config.yaml
model: "CTC image transcriber"
dataset: "numbers of one to four digits printed on busy colour backdrops"
train_examples: 295000
image_size: 32
crop_scale_min: 1
horizontal_flip: false
color_jitter: 0.2
tokenizer: "char"
vocab_size: 14
arch: "preact_resnet"
norm: "batchnorm"
hidden_act: "relu"
drop_path: 0.1
depths: [2, 4, 4]
kernel_size: 3
stem: "single"
avg_pool_shortcut: false
widths: [64, 128, 256]
init: "kaiming_normal"
residual_init: "zero_last"
optimizer: "cautious_adamw"
learning_rate: 0.0038
beta1: 0.9
beta2: 0.95
eps: 1e-06
max_grad_norm: 1.0
ema_decay: 0.99
max_steps: 18900
batch_size: 64
epochs: 4.1
lr_schedule: "constant"
warmup_steps: 560
weight_decay: 0.05
Rows from block 4 of a small CTC image transcriber, named by matrix and row number. Rows with one number belong to one channel. Each number is 128 + 24 x the weight over its row's rms, rounded and kept within 0 to 255. All counts start at 0. Numbers have three digits each.
Before each channel's rows are labels from the 100 images, of 14976, where the channel reaches its highest value: "responds to" is what is common among them. Only what is clearly more common there than usual is listed. The data: numbers of one to four digits printed on busy colour backdrops.
# convs0: first 3x3 conv (model.blocks.4.convs.0.weight, 128x128x3x3, each kernel summed), inputs 0-127
# convs1: second 3x3 conv (model.blocks.4.convs.1.weight, 128x128x3x3, transposed, each kernel summed), outputs 0-127

responds to: the digit 9; first digit: 9; last digit: 9; length: two
convs0.66:146117126101085145080112097121132121132170137109106089111111105093146146093086102096111115133118106139097123108120104106127130118107148092157111102121075134105082112092101132073132118101136164123142131165136120145127097107135114099124158048128166100155104130145124122111119138135112111145108113083115110128154087148134120106124113111100099099090089120104157148094107123111130101130128
convs1.66:115133096163110172084137113149117142072155128139132132134143132129091094076110140095186152137154170155099133146090153132139142103115094107154082120096124117115115148097150139116154180123129107143141146129120127180077122121095114097115130110138147120100121123137130144131151107136081128135092145113133126113151118163127204128129119101123148123147129128148148147103099099112113130167151

responds to: the digit 6; length: three; yellow ink
convs0.16:101123126095164123179134114100096115153152108123098145146148125119087103140139131135104100114060113116111143078100115126114157115146138111125091102110103108138093123164115088140115142094114122073128116088108084114108124104114074165120113139079090129108154108092105138109133108109099114099119085100111087110140104108121132138106142117104141132085124121141115101117106132131144097131090
convs1.16:111138116159143116118133145125113107072107124149110095097134093137125122101141130146157103099109120074142129121098116152102079141117128115150136102105079145149119140129141126090131106106161129076137135136115119149113162154111092098092115109116081163084105107128135117112123147116127128134150107083154102117114153085136113108145098083090103106154098088146089147154120107116146097125074

responds to: the digit 9; first digit: 9; last digit: 9
convs0.91:120118109125120126123140096128143088163142137090095089133136122131142100142094120113134123129120093142101123138145045123105126116099165118129095118100082110123101137110100141127144131079126163130089157131144124124122131089148101140145136097120138135115146133151104150113138136113133128148079120096100126123162082156106132078108110108099061069098116110092136129095106104123166094127128
convs1.91:102121074123125147110149106104141140112161074117084145135154149138107129102088129092130143114143176122149158122092152154156153096112095130152110112112112136130116104110133133159137156145125092152112119150101111124123125130130112127125159154107170107116105071134116149107125105080049131139101156124126100113138183153114184148104141159122158150150130135139158128124087137116133116150150

responds to: the digit 4; last digit: 4; first digit: 4; red ink
convs0.27:138070132092105167120096104115134116114162153114156089157109120097159140123100092109128087149109074119102144117131077120098134129126147143103116108143084148112119118090118123127134134100151149131149102115125146116147105133116103129154118096123152111154095122168103143091102154157101126132094111108105161156160129140084101097134115144103091137138116129123159107105103122111138070085164
convs1.27:099096108142112121139141109113180143115125149114168108082103153117111103140126110115147104159126128088085114108094138095117147131094131116076106121130127108091104137124088126124138079131093114133113144121145111092121112138130121107117109091150147144103153168120084107127097106125126126123101194086119102129143075161093139111104120123157145072081141144120145122137138130145087136120168

responds to: the digit 4; length: four; first digit: 4; last digit: 4
convs0.69:112105148086106196097117114144070113152146144127176102127093109103129156114119081100120135121099101123117133122175140111124157110117088135091141120126117094097133125138100091134167108124146150110138143116104170115137100116135138102134097098136129091127102123103128127091101131166119122138129141115133147114091098138103100077146091133111082133095098076142152115139111090115146109121142
convs1.69:113097133132107113131107149131134106154103142120145115091107137132108085143133098131160122128113104105092123127121076078122147141081151153107128131098133107132172116134103128150151092128117116129124134087142089080116122163125144103140095139128148155081158136102132065117100146143168129124101159070143140136140052132119139098075109132140118110116135124081125121155154148135136121126158

responds to: length: four; the digit 4
convs0.77:099112103087117145134093099151127116133134106129121099142100077127126123091121083100140166103092110157101118129117116075114086119137121123118109099136130120136108112128111120104091100144128108103146109095096126097092103086109118147073120141148134101160129134115133116083156112134104131116103074091096135082120100109150116133155136107154154131055139165114127135112090119116127142106142
convs1.77:123134092160139112123122178111076087136106109115120103126073114117097120119093125121113135142102129099070147096138107134087102120135105141132144115121116106159162105139122100140078106130116114116118112116113155131105121178124086109104132118114092189129122114119118122118138132122162096122115072122115107118095159085120067134125104132117111140164098132108118129110096103147111112100077

responds to: the digit 4; first digit: 4; last digit: 4
convs0.19:121095147103147146124124133132121083158138152110149084147118118106130096127112093097144117112122075117090120169159068125130131123104125148099106123123119125131141158112146121138143141094179138142099119122111132119164142111116103099161120110176140149130083113149101142117100156148111100111104125103125148127142087120099112085147138080089093077126150130104177140145110095125164117092162
convs1.19:127096125123139152152139101106125140166170101124142092102140153105137128119110136096097123129148145121125104124122152115129140093120105107110103126137156089110086115145082137125144100124083112137106111139125122070130105104142129103157134133124152096164122142093103137107087087135112131144097177131126107126117102147104169112095145164129154142064089156084157098140147166124089153097161

responds to: length: four; the digit 5; the digit 7
convs0.127:160111145103135114156116131132094173142148171144085130155108132112111085119117139161096139078127121147104097116130136141176120149119143115132131096122108075146100104133109138124114138091065138111101160106136103152113140109094150140123139155122133112137121120120108098109070113147139106169140081130099132130125098093118119130124122093142144067079118119080167151117121125151110128094144
convs1.127:151112090121100136142108071126176086109127153123101111127137127150131112149132121101100121164138089155144115126123115143151131141139145106113136136129104149089139155107124146139119129168149104108175107132095118155125090156148170137127087155148115066150096138101094146096158066138126160105164129109143152086120097099134108125114120169142132127151141143145154078099112121124146084135116

responds to: length: four; the digit 9; the digit 0; blue ink
convs0.123:090146099078154149175114133129105105143145118084102141153146148116131142143116134114117142087079107130139113076105093148109112114141105113107098106132117158157141117152127108125100133121098119085170108087116120140099148099108086160140095140074085135130137088102114121124143122120123096094102079105075116108144100109149136133112109108135133122088126091095098114117134134126128105117095
convs1.123:110148141167122132103138136119112125074096116137111106114154073133129120104138122130138092080099146090133137094121104177107103148099127108140086119107075147133130135141139124103136122067160135081115120133126113158110131137096100095088110122107097146088092102134140119128126140128130126097144124102136115125120146088128112101122096074114137089170097088138106159135147078118128104128103

responds to: the digit 6; length: four; first digit: 6
convs0.51:146112131104126123150123133126124113073099115133117117123139136164135063122101097117138136112063102137136178095152140129134129148126134093183124125129052123125118156101128112134121154112085098095141108128146094162150105130138121158066122106128125109102117123105150122120101118109113175116111124131126121105119117095089132149154125099091125126091152118160098157138090142084093123123114
convs1.51:130120111132119067106072155147147124133127140114113097117130103081118114122115135146128093149125068092133096132106090054112145111105133129104138119137123145179165099101108113109127074124127136123156139142118138094127142119164125143108114102122113179127157121122132127130115146113139135142115135092114090143112086164118117130101117108112103083049140096126126109106120118117156145097118

responds to: the digit 6; first digit: 6; last digit: 6
convs0.113:104142163099082102068133082094158171105096123129114107139151129137154116080117150180129098117087105133132079099133142107123137114087093169134122114169119126118095139113113134153113095122122104136118111087143114110135163120129118116114089159129103127119107120155153090105108154112125127121142121122137121140132086130105146144136104107105182102107131082106131106145112121133158130073102
convs1.113:164136167176092135089091106116185105100092140109127149106157165120138097133109112098140109122146149115128155156131098116092155132123166120092073131134145105130157134139120107108115127094106134154104112128118133136173135139130148121099110153133118083103115107182124134139149126156169119122143166142121116145121087126137130055110139119132112076122124168114133126119162092104139164142124

responds to: the digit 4; length: four; last digit: 4
convs0.39:098123112121106123134093126122118103156111124113129122143131138086115119154135131094077073153128111090126184130151099144125130112109100093091101106119143085110116109098107105102133127116117127132071121118111116114105088131121119088157100124096123098116100103147084159103140107099120091103122101139126135147105093097145117079110146131072115079125071128097111109096108131125122104141143
convs1.39:113091151123131108148149131113095105139130111136099101125089108114122127109104127143120097109105127133129091105107086099119113099094096145140121120120120125125075097120091114156123100099165123143106133104127114131093103161111099130087130129110169176119149168115147101066092170133131153138132124122102109105140114135129106111070155104168137144136120049117156109144119128101146151106156

responds to: length: four; the digit 1
convs0.53:092118144081106100132118123136129108121165144112104085076113121152139159143125109137111086119119092146092122136173157143102146112143141112155100100149092136117130146094113107078162086091172141122102141108135151129132132101087066123107076092136110098139128111117151121131086155155104120145121081120086110121135111142110125115138084110122106127123116097119127130133093135102107110097144
convs1.53:154158112142124156121126138131079105157088151089151121129131131107128082115114121158162103113130098125139138135157074075131130110124156152144069142141139143148159154130133150128132099106137162144107117141117116134117141165128099139142133111157136160137156149168140137167109165152130139153123071144125141119158085133153131133085159087152149141164082109078134166104109096135134114096132

responds to: the digit 4; last digit: 4; length: two; first digit: 4
convs0.20:119079111076138170124147125127121110130110102132135119143121128133166123137095086124176164078058111162108118126114109153116081135139101124147104141129096147119158124137136111104145123117106126085149145069132132139133114102110117139102121142149084128148110117148134123065121124119106124149085098093140162136123103096103125130132127128059115127094144113122149139146071140138111141106122
convs1.20:134144107138138100133112178122091101172101115078155080118126087112128139127102166152103102141146079120116093142148093098097097106127109157129108122143120101140152087129130104143108065113073149100106133113131125092150128150136114097150106113112133190135135150112121110113103127137165101153110095114128111108126125131107120109084106118144145124102142083096150119155142145127096131100141

responds to: length: four; the digit 9
convs0.68:083108135058082123118137118136105109102146121135119108131141155102140129124126085116085059107124112118097117167108118128124173109139108117100092163129115142102105131119118115079111113084101148110125145122124140122123103109124112135128083089089114071139086133116141120107132155107135116113122108119093139105081121135103100096120108141107116109086120084125120105163107133126120085102105
convs1.68:092141100180180136109138121108100099108109118110137150103120122123136093086096085121137097127104134114112153096109123109144136149117153110142079134128114159110155162118125126121143156090093111170123104139125110116115157106117093115087107108126143091113143132135121176192132116112091119151084128103113133106130120099103115152147149085138119118145132189098147150109134128150081101141154

responds to: length: four; the digit 7; first digit: 7
convs0.42:103099158110144110144158141149153144060104126107108154128133160117153097090079161168081086123142103115096104155148152139127130141111137121105151123139149138097126134107146194082098143105163132143152154104143124131132150137093077113156093145118108102123119097163135122125129120146149141110130080086124159149153120114103124180114122090125164114115126101140134129146120137137131136115096
convs1.42:151131114167108170087101125113138089115092111121105127084132082160123087092127091098162130137129117140131172139115085120102107144146130127098054096112158156120163147102138135133156156124127126153181104161103131125134133143119110125125108125135136077120135125124129123120184103089166132129131141127098099143143099131119119145122123090108102103148142154137128112059121106100132142130129

responds to: the digit 6; length: four; first digit: 6
convs0.74:137090166072148148136132125132147124094100143169153132130135095136144112112149155154116107108114056104102117136189125155085109179111151123101102120113115131105122117141163118130124123107134125094125143112162115129168113132126091136141079109093091106150101130134113129124140150169158116106147123130101144139119112113069118176151102100117139118097115101146096102137113149124121104144081
convs1.74:116129100157084107085089149114129120117096094136111134098148142112127082094142110094142100115112094100133143133127089069133143122123126101125082142104110142162172123097119122092139145105089123141134125131141119117102114129128106141137149112100115103112148108124140120179111095106149132160112142090096097133098061131099138126130100093100119076095132153124104120083143112098140160110113

responds to: italic; the digit 4; length: three; last digit: 4
convs0.94:141104120122094160125065181137135129128169113143135087113122124131116120134156081063114082104156107120131171143112134104141125139149134088158096128130122133129079130100096107088141116077103153081166138145141118158103145128099138109163114109142130100154109152119132177098117109135120133143107124105108175115083148117106126089157115132117111117110110111129123169122118153111141126108122
convs1.94:084142103099121096129124101146077145130097125166143131096124095103110116136160115094120130154087125140085125105155171124135118163116135118178146112142141082142128123141157131135081117159134131149142118139157124138078096132122134126132053123135116098116118111107121153144151095126104108142131112115156130097113144088121084157193134091115145147103143152137116099074118111132124106149114

responds to: the digit 6; length: two; first digit: 6; last digit: 6
convs0.120:120126136109115111118090100125134145115126136124132089153117095124146087113141138138068093129109096107131117118090127093115126156106122162140145146125059126116109070126077141178139103110083093105100096113142086132127129108127129125115133144121119129138093110105107146143060150143118107140139130126129137154081107119122102111155099105127152097113118068099145121133118124130150123067115
convs1.120:130127128117105108091103087118169124106163130094146094089105135078147121135132124118082132138122113105103093120104145085119154125138118107099134123141135133129128153107085148099100079109076127125129116132123147102124134092148153143143119136107081085148147132125103136160140119133136143111107160095124128174100117158129101117129093125125140068042136139134094140119151132141098157111101

responds to: the digit 9; last digit: 9; first digit: 9; length: one
convs0.22:127132111139103161086145071134113071146168119100114111100127103098154136123071112123146124139115137157092145156106078059124143112105140133098126129132075132125139146104121151116111138130118122152152121160129142129120101082134129142112174085145132102126137110133100123124108106112113129147100129100150121142130144171135134109134112128082080099073099138102167114080138105142143112139126
convs1.22:121118100089116126103133105125138127152172083110165149111146163116098109105081123126166200146115135157143110133156128089127168143120144150121084111123146124149186154122153117128138136178109131137108116132120124127135103112120107118174156127148151088127113111146108109143144096112080145072098149126154132131152107161125178129109122155086127135130135138149173123126106132116113115174142

responds to: length: four; the digit 7; the digit 2; red ink
convs0.76:131080133085073102108159126127103111114133122117112129118138148076129140117081091122136111156118115144097107125147160148130147130107127098129089129078130147109129110125127121081147113087132154137136145149112106113133118121124088092112099050114086077120103153127150104093143134133129159130128088111115131151109108133115095096120124163102123129102115079139126082155112134140077121145116
convs1.76:122151116201151171104097121127089078121111092090133113118115120150136092110107091139148144131135079120106171127137090118113126148138147120157061134124119134128175133150133135110132137111106103126103079113158112141105133130093111106102101098106108091140095117150155135139133126120091114148113092105120128106104128096127133144112125113099128135182102162110112147084123105105108088136106